From a checkpoint of a small image VQ-VAE.
Model: 5.91M parameters, encoder activation gelu, encoder patch size [4, 4], encoder depths [5, 5], encoder widths [80, 160], decoder widths [64, 128, 128, 128].
Training: soap at rate 0.0032, 4000 steps, batches of 48.
Data: trained on simulated stained blood smears, 195000 training examples, 1.0 epochs.
Rows from block 2 of the encoder of a small image VQ-VAE, named by matrix and row number. Rows with one number belong to one neuron. Each number is 128 + 32 x the weight over its row's rms, rounded and kept within 0 to 255. All counts start at 0. After the name is the row's rms in percent of the matrix's.
After each neuron's rows are labels from the 100 images, of 14976, where the neuron reaches its highest value: "strongest on" is what is common among them. Only what is clearly more common there than usual is listed. The data: simulated stained blood smears. In brackets: how many of the 100.
# fc1: MLP up (encoder.blocks.2.mlp.fc1.weight, 240x80), inputs 0-79
# fc2: MLP down (encoder.blocks.2.mlp.fc2.weight, 80x240, transposed), outputs 0-79

fc1.189 087 [162 105  71 154 145 164 146  90 129 139 114 175 104 129 146 113 166 110  84 110 162  59 146 109 170 156  96  92 130 129 160 118 131 157 195 114 116 143 130 143 141 154 133 123 123 141 105 153 154 154  81 145 107  95 135 198  73  95 155 171  87 102 156 191 165 145  91 112 181 160 188  94  96 105 202 128 137 147  98 120]
fc2.189 090 [ 98 100 113 138  99 118 144 192 167  97 178 127 110 127 155 194 108 142 114  95 132 137 159 132  63 105 113 149 137 156 167 172 133 139 104  93 160  68 113 140 162 125 115 166 208 120 156 156 149  77 142 156 120 143 174 101 182 132 157 141 133 156 165 147 133 107 144 141  96 133  78 169 172 176 131  92 105 146 154 213]
strongest on: dark grains (74)

fc1.160 082 [108  88 180 106 111 196 108 166 121 142 152 129 132  87 162 158 117 112 126 113 110  91 160 136 164 149 166 140  97 170 117 187 166 187 186 168 131 166 107  95  82 182 165 141 132  69 143 175 142 148 131 142 192 127 129 100 174 125 136 188 114 164 133 112 150  85 103 119  98 177 105 148 163 151 153 107 150 155 178 128]
fc2.160 080 [116 143  81 138 168 118 150 109 154 196 125  88 140 159 131 120 115 142  79 138 140 173  92 100  58 115 151 108  91 116 169 130 143  93  98  96 149 139 205 126 186  87 175 101  81 156 134 101  96  90 141 115  95 157 124 168 125 200 134  85 137 100 101 140  65 123 166 128 166 111 193 104 105 127 122 165 134 139  92 145]
strongest on: crowded (89); target cells (38); discs (33)

fc1.232 104 [147 154  66 216  80  89 129  92 190 100  84 155 154 133 116 122 191 170  68 123 103 125 151 132 108 188  84 114 138 106 154 101 144 146 165  98 111 129 131 135 171 139 129 136 138  98 104 100 122 121  97 127  89  54 134 167 133 110 102 142 162 122 152 172 149 139 133 185 145  75  99 166 109 110 185 109 133 127 105 158]
fc2.232 110 [152  85  62 183 169 125  97 151 131 167  86  98 106  85 152 161 170 105 119 119 108 100 159 112 166 138 141 132 108  59 134 214 159 115 140 188 177 140 105  90 132 117 113 155 101 106 127  70 132  96 132 137 102 162  80 153 166  80 117 107 155  70  58 133  93 119 121 130 122 117 154 146  99 102 116 106 146 163  93 113]
strongest on: crescents (87)

fc1.215 097 [102 126  80 110 138  89 142 112 158 110 125 107  73 177 131 116 106 137 133 124  93  81 158 149 100 132 178  62 148  85 103 144 201 129 167 123 115 184 102 144 152 108 122 173 196 119  79 107  86  76 118 135  66 140 114  92 166 163 131 111 142 162 138 100 180 122  53 158 160 144  99 147 105 119 177 106 113 140 153 114]
fc2.215 082 [140 150 158 118 143 138 177 112 103 188 120 154 140  30 113 173 128 166 134 126 206 105 135  77 162 145 169 105 114 133  96 105 108 152  93 150 129 125 135 138  81  94 155 105 128 120  82 162 112 117 112  81 147  86 155 161  99 137  74  94  88 169 108 103 128  87 113 116 167 152 127 100 182 105 169  97 144  96 111 196]
strongest on: crescents (55)

fc1.70 116 [101 165 152 116 127 112  80 114 109 146  56 137 108 149 234 110 144  98 114 131 100  88 188 107 152  99 141 130 116 153  87  41 119 123 118 132 103 107 129 142 140 161 177 140 106 138 118 101 139 126 140  92 144 103 208 207 111 101  88 168 100 168 113 100 174 102 118  79 127 161 122 121 165 115 128 120 106 121 149 137]
fc2.70 110 [ 74 197 131 159 131  96 144 136 144  94 153 121 153 115 145 125 150 167 159 151 100  75 130 110  78  75 152 136 146 168 154 117 170  89 162 157 120 154 118 134 114 146  96 110 122 103 147 176 125 159  40 118 166 153  84 125  95 176 161 153 135  94 129 156 153 142 178  87  35 160 152 108 120 177 129 136  81 152 121 151]
strongest on: crowded (89); platelets (82); target cells (37)

fc1.170 131 [ 98 133 112 119 101 148  98 100 117 134  98 126 162  97 143  90  89 131 106 119 153 101 174 146 130 190 162 163 139 127 149 103 207 100  68  90 150 110 128 119  55 136 159  79 156 143 134 164 133  76 113 181  91 145 159 204 148 130 104 109  93  72  87 132 149 105 104 172 154 105 100 146 121 135  90 121 145 183 177 160]
fc2.170 125 [183  84 175 117 133 186 132 138 136 158 152 113  81  80 178  93 203 163 146 132 132 126 120 186 115  99  96 116 138 112 147 112 116 133  80 132 140 154 114 106 130 132  95  97 166 176 169  92 117 107 132 111 100 181 121 106  95 136 148 143 152 108 160  98 120  44 146 117  76 135 117 105 103 114 205 159 135  68  77 125]
strongest on: crowded (66); kidney-shaped nucleus (48); round nucleus (35)

fc1.4 089 [147 178 135 162 192 155  79 117 126 166  85 115 122  81 168 131 124 178 122  98 142  73 142 149 112 178 122 131 165 128 102  96 147 136 110 141  77 147 133 178 128 117 113 105 163 167 110  84 123 115 125 106 141  41 186 117 122 133 165 180 113 120 122 138  84  97 122 156 178 215 102 115 140 118 161 103 120 120 187  97]
fc2.4 086 [151  64 102 121  67 102 124 111  98 140 124 158 133 149  83 123 143 120 137 155 117 118 107 116 129 104 144 148 115 166 169 141 113 140 150 126 185 139 160 161 140 165 121 105  89  81 165 200 111 157 121 164 126 150 148 168 159 138  89  66 146 128 203 159 153 125 178 108 125  66  95 201 117  57 145 141 131 147 144 188]
strongest on: crowded (69)

fc1.239 089 [168 129 116 135 162 160 124 159 140  96 148 173 175  83 176 184 127 158 119 157  99  70 153 155 119 111 132 192 112 156  89 113 157 139  80 156 103 142  91 162 119 107 110 195 181 186 123 103 113 114 154 102 147 117 151 180 129 130 100  59  88 111 147  90 196 149 113 137 171 111  97 181  85 134 124 120 163 116 120 122]
fc2.239 098 [104 158 180 107 152 159  90 112 175 104  87 137 111 104  83 152 138 130 174 142 142 145 125 127  68 113 111 119  65 137 108 143  71 159 123 113  83 137 150 135 156 148 140 154 126  87 101 128  63 114  84 149 106 126  86  93 176  75 100 141 121 121 197 196 103 165 128 122 156 143 168 186 191 143 146 101  91 101 159 156]
strongest on: crescents (50)

fc1.50 094 [114 129  60 107  66 115 127 147 168 123 121 147 194 123 121 135 132 102  67  81 150 157 136  98 115  93 146 141 101  90 144 106 181  69 159  71 136 106 132 129  83 137 162  74 118 128 128 141 184 170 128 104 102 128 132 130 100  95 141 106 216 137 104 161 119 140 114 121 107  95 145  66 102 172 106 184 135 188 110 143]
fc2.50 085 [129 180 231 114 173 195 111 134  94 147 128 118 118 158 140 129 117 147 190 195 114 129 106 153 170 170 164  90 131 161 154 154 108 179 110 137 142 157 130 116 173 133 105 171 165 153 142 121  92 100 114 159 168 133 123 135 162 143 141 136  62 120 170 115 122 139 143 144 136 189 152 186 159 106 114  71  98 105 157 116]
strongest on: dark grains (32)

fc1.38 109 [ 89 145 141 100 114 152 118 137 199 101  90 119 115 134 126 162  73 161 163 155 182 134  68 161 104 136 120 132 106 138 145 163 133 132 138 122  95 164 157 104 149  62 148  94 101 166 183 169  96 127 132 111 126 125 213 102 135 158 169 141 123 101 140 129 147 107 143 142  99  93  82 106 135 147 125 128 233  68  84 143]
fc2.38 097 [192 122 102 103 178 128 125 121  58 151 155 173 126 128 117 112 172 110  75 117 113 111 147  91 126 134 156 117  99 118 155  65 133 151 120 157 131 137 113 156 142 198 120 182 136  79  82 135 141 167 137 118 132 165  33 131 130 121 101 135 176 133  98 112 138 154 138 144 119 144 183 125 141 133 101 138  36 172 180 100]
strongest on: dark grains (33)

fc1.69 117 [113 211 125  81 110 133 140 127 166  92 136 113 125 109  94 103  68 117  95 108  90 172  90 120 153 117  72 152 169  96  75 180 117 131  55 157 124 197 126 137 150 103 129 138 135 134 166 116 101 130  91 169 113  89 102 157  98 119 163 127 140  64 172 137  84 122 109  82 194 182 149 119 132 119 118 129 142 167 119 142]
fc2.69 130 [108  76 136 123 148 131 159  86 107 150 181 131 143 130 144 123 151 151 146  97  79 109 138 143 105 134 177  94  58 128 150 106 136 110 228 103 124  66  96  86 126 184  96 119 101 112 114 140 190 114 112 105 122 163 157 100 126 168 102 107 127 158  70 117 148 121  96 130  73 115 128 129  99 132 145 136 182  39 122  97]
strongest on: crescents (38); round nucleus (33)

fc1.181 098 [125 118  63 176 135 131  82 102 147 197 113 128 115 136 130 132 182 113  58  93  67  95 137 143 127 140  71  75 126 139 134  89 141 102 120 118 152 127 103 155 196 156 199 100  95 142 200  96 108 152  68 112 160 110 112 131 119 147 147 162 115 100 188 171 131 111 146 114 145 124 120 117 196 106 151 109 105 112 134 131]
fc2.181 096 [121 124 133 125 106 126 137 127  93  66  59 113  86  91 158 119 139 132 142 174 176 129 120  75 132 122 117 144 139 112 121 164  89 152 126 115 178 118 101 103  89  30  95 162 154 110  85 113 119  62 127  93  73 123 152 153 158  93 198 138 108 143 117 134 123  88  84 117 103 116  73 140 112 144 157 114 120 156 116 210]
strongest on: dark grains (91)

fc1.66 092 [152 112 144 164 162 147 127 204 154 143 158 125  90 103 123 145 145 201 175 163  69 128 166 126 142 153 131 215 164 162  95 202 102 169 100 165  90 153 111 204  77  97 143 140 151 163 102 133 154 142 123  92 119 107 183 127 136 150 115 156 126 128 122 106 149  74 141 144 129 135 175 141 141 114 129  87 160 103 121 133]
fc2.66 089 [ 85  94 118 103 103 112 156 103 131 148 114 139 160 138 159 148 112  82  91 163 182 137 137  89 152 101 128  67  67 128 201 112 134 108 127  90 134 150 186 109 154 134  86 125 129  72  98 104 115 131  80 173 185 117 125 125 178  90  68  85 115 127 144 156  75 177  93 141 153  85 105 149 134 130 107 186  95 171 119 141]
strongest on: dark grains (38); small spheres (34)

fc1.201 104 [ 79 173 137 133 133 113  76  77 125  89 126  81  97 101 143 115 132  90 101  85 124  63  88 126  40 127 110 112  91 153 110 170 165 100  76 115 146 101 115 128  84 162 102 152 125 111 166 117  97  92 128 106 158 164 117  57 128 113 126  86 102  99 131 115 130 136 112  90  86 150  65  95  92 103  76  84 126 101 149 102]
fc2.201 089 [131  94 109  89 114 156 126 182  86 146  98 129  96 112  77 122  86  91 150 130 113  88 119 107 174 102 143 123 100 133 160  46 107 147 134 105  90 177 161  90 150  46 130  64  97 100 108  95 121 130 112 122  67  96  93 125 109  96 143  99 143 139  67 132  77 107 109 145 117  81 187  99 108  74 125 142 108 157 113 113]
strongest on: crowded (84); spiky cells (39); target cells (35)

fc1.124 100 [124 126 134 204 191 126 140 144 150  77 105 113 101 125 118 109 154 120 158 142 126  64 160 124 175 138 131 142 183 158  86 141  59 184 160 143 109  89 165 165  92  70 133  93  80 117 154 131 101 149  94  57 169  82 137 137 165  91 131 124 162 155 163  79  98 124 157 145 151 101 109 149  89 121 125 134 134 125  72 127]
fc2.124 088 [139  99 158 123 137 127 132 108 130  97 170 139 127  97 217  97 147 127 146 188 115  96 105 148  89 213  54 151  95  84 143  87 134 193 135  76 159 155 127 111 124 144 147 114 139 105 155  80 163 107  97 133 142 212 148 134 155 144 113  50 143 140 130 130 134 122 116  81  87 105 151 118 122  90 105 146 132 155 119 103]
strongest on: dark grains (69)

fc1.18 109 [ 88  72 156 143  64 156 147 117 156  80 189 150 141 146 183 154  92 105 132 122 117 181 105 137  84 152  51 148 131 138 113 135 100 196  59 189  84  98 142 124 115  85  97 134 101 119  95  99 111 118  71 114 134 158 130 152  96 171  76  77 101  95 158  96 123 151 112 136 119 129 136 111 171 136 150 135 139 141 114 106]
fc2.18 122 [142 144 106 114  86 112 142  88 104  95 110 153 138 122 121 136 150 207  88 105 136  72 134 141 130 112 129 122 201 156 135  89  84  50 129 145 140  89 117 178 132 161 136 149 133 136 144 136 141 179 113  96 175 124 152 145 130 118  69 142  82  83  90 110 131  73 115  71 135 126 185 144  79 101 178  77 138 148 180 103]
strongest on: crescents (74)

fc1.56 103 [137 100 156 137 111 170 144 116  67 115 129 117 133  70  64 132 167  94 167 111  67  98 113 132 151 143 164 129 210  74 172  99 158  53 108 139 104 146 103 145 115 146 123 152 154  99 127 125 116 140 108 101 167 123 112 136 183 174 133 103  93 137 184 167 121  98 162 157 166  79 168 108  91  95 176  96 110 116  99 131]
fc2.56 124 [102 155 102 139 183 102 115 136 145 153 119 132 158  42 135  94 114 169 101 159 130 177 122  93 116 101 109 185  82 164 129 130 118 173 104 109  74 150 132 157 139 108 107  63 152 158 145 100 106  92 134 110 139 139 206 201  86 189 135 124  77 118 154 162 141 133 109 146 112 121 123 147 131 184 139  99  87 178 156 153]
strongest on: crescents (62); dark grains (32)

fc1.118 102 [148 136 167 185 139 118  99 128 174 199 126 106 158 131 107 147 224 110 118 130  85 150 172  71  97 165 162  70 154 184 116 128 125 146  87 113 124  99 176 129 149  97 150 151 103 188 123 148 131 164  92  98 130 100 125 197 178 109 112 143 121  82 118 107  85  86  97 118  98 101  98 131 136 127 172 163 110 134 137 120]
fc2.118 101 [130  82 109 103 197  85 112 122 110  67 135  97 121 129 166  82 112 122  81 166 124 113 148 166 146 149  73 141 128 107 133 220 128  82 164 162 141 197 138 104 119 112 124 111 128 114  97  92 162 125 152 103 102 186 102 124 134 135 134 101 103  87 192  87 138 195 123 109 124 154 194 145 102 104  99 105  84 121 131 131]
strongest on: dark grains (58); kidney-shaped nucleus (37)